A small rotation predictor, trained from scratch.
Model: 1.43M parameters, norm batchnorm, depths [4, 8, 4].
Training: soap at rate 0.0013, 17200 steps, batches of 128.
Rows from block 11 of a small rotation predictor, named by matrix and row number. Each number is 50 + 15 x the weight over its row's rms, rounded and kept within 0 to 99. All counts start at 0. After the name is the row's rms in percent of the matrix's.
After each channel's rows are labels from the 100 images, of 14976, where the channel reaches its highest value: "strongest on" is what is common among them. Only what is clearly more common there than usual is listed. The data: made-up waving flags.
# sq0: squeeze pointwise conv (model.blocks.11.sq.0.weight, 48x192x1x1), inputs 160-191

sq0.0 100:63 44 30 72 50 79 66 52 56 39 56 60 55 40 79 54 70 78 66 72 41 34 29 59 64 67 58 67 32 76 51 38
strongest on: upright cross

sq0.6 097:24 46 46 51 24 53 52 38 40 67 49 33 37 63 50 79 63 43 48 54 70 44 34 81 65 54 63 42 47 32 33 29
strongest on: border

sq0.17 100:29 48 49 44 67 56 08 26 63 52 54 53 24 52 39 17 33 48 92 20 53 64 60 60 47 56 54 42 64 55 82 31
strongest on: offset cross

sq0.46 102:52 46 30 38 40 78 77 33 35 45 39 40 41 48 65 58 42 64 53 38 44 48 79 36 49 46 32 63 43 65 60 62
strongest on: offset cross

sq0.2 107:42 61 34 54 57 70 29 43 66 72 74 57 65 42 66 59 27 40 99 51 35 61 30 50 44 31 41 20 50 16 52 72
strongest on: offset cross

sq0.18 099:67 68 50 54 72 55 43 47 68 30 43 67 40 71 79 39 67 32 66 66 71 25 47 50 63 41 59 92 54 56 31 55
strongest on: quarters

sq0.13 107:44 39 63 68 48 36 63 47 42 54 19 41 38 47 37 78 48 28 44 61 53 44 32 43 48 81 49 40 62 24 55 65
strongest on: corner square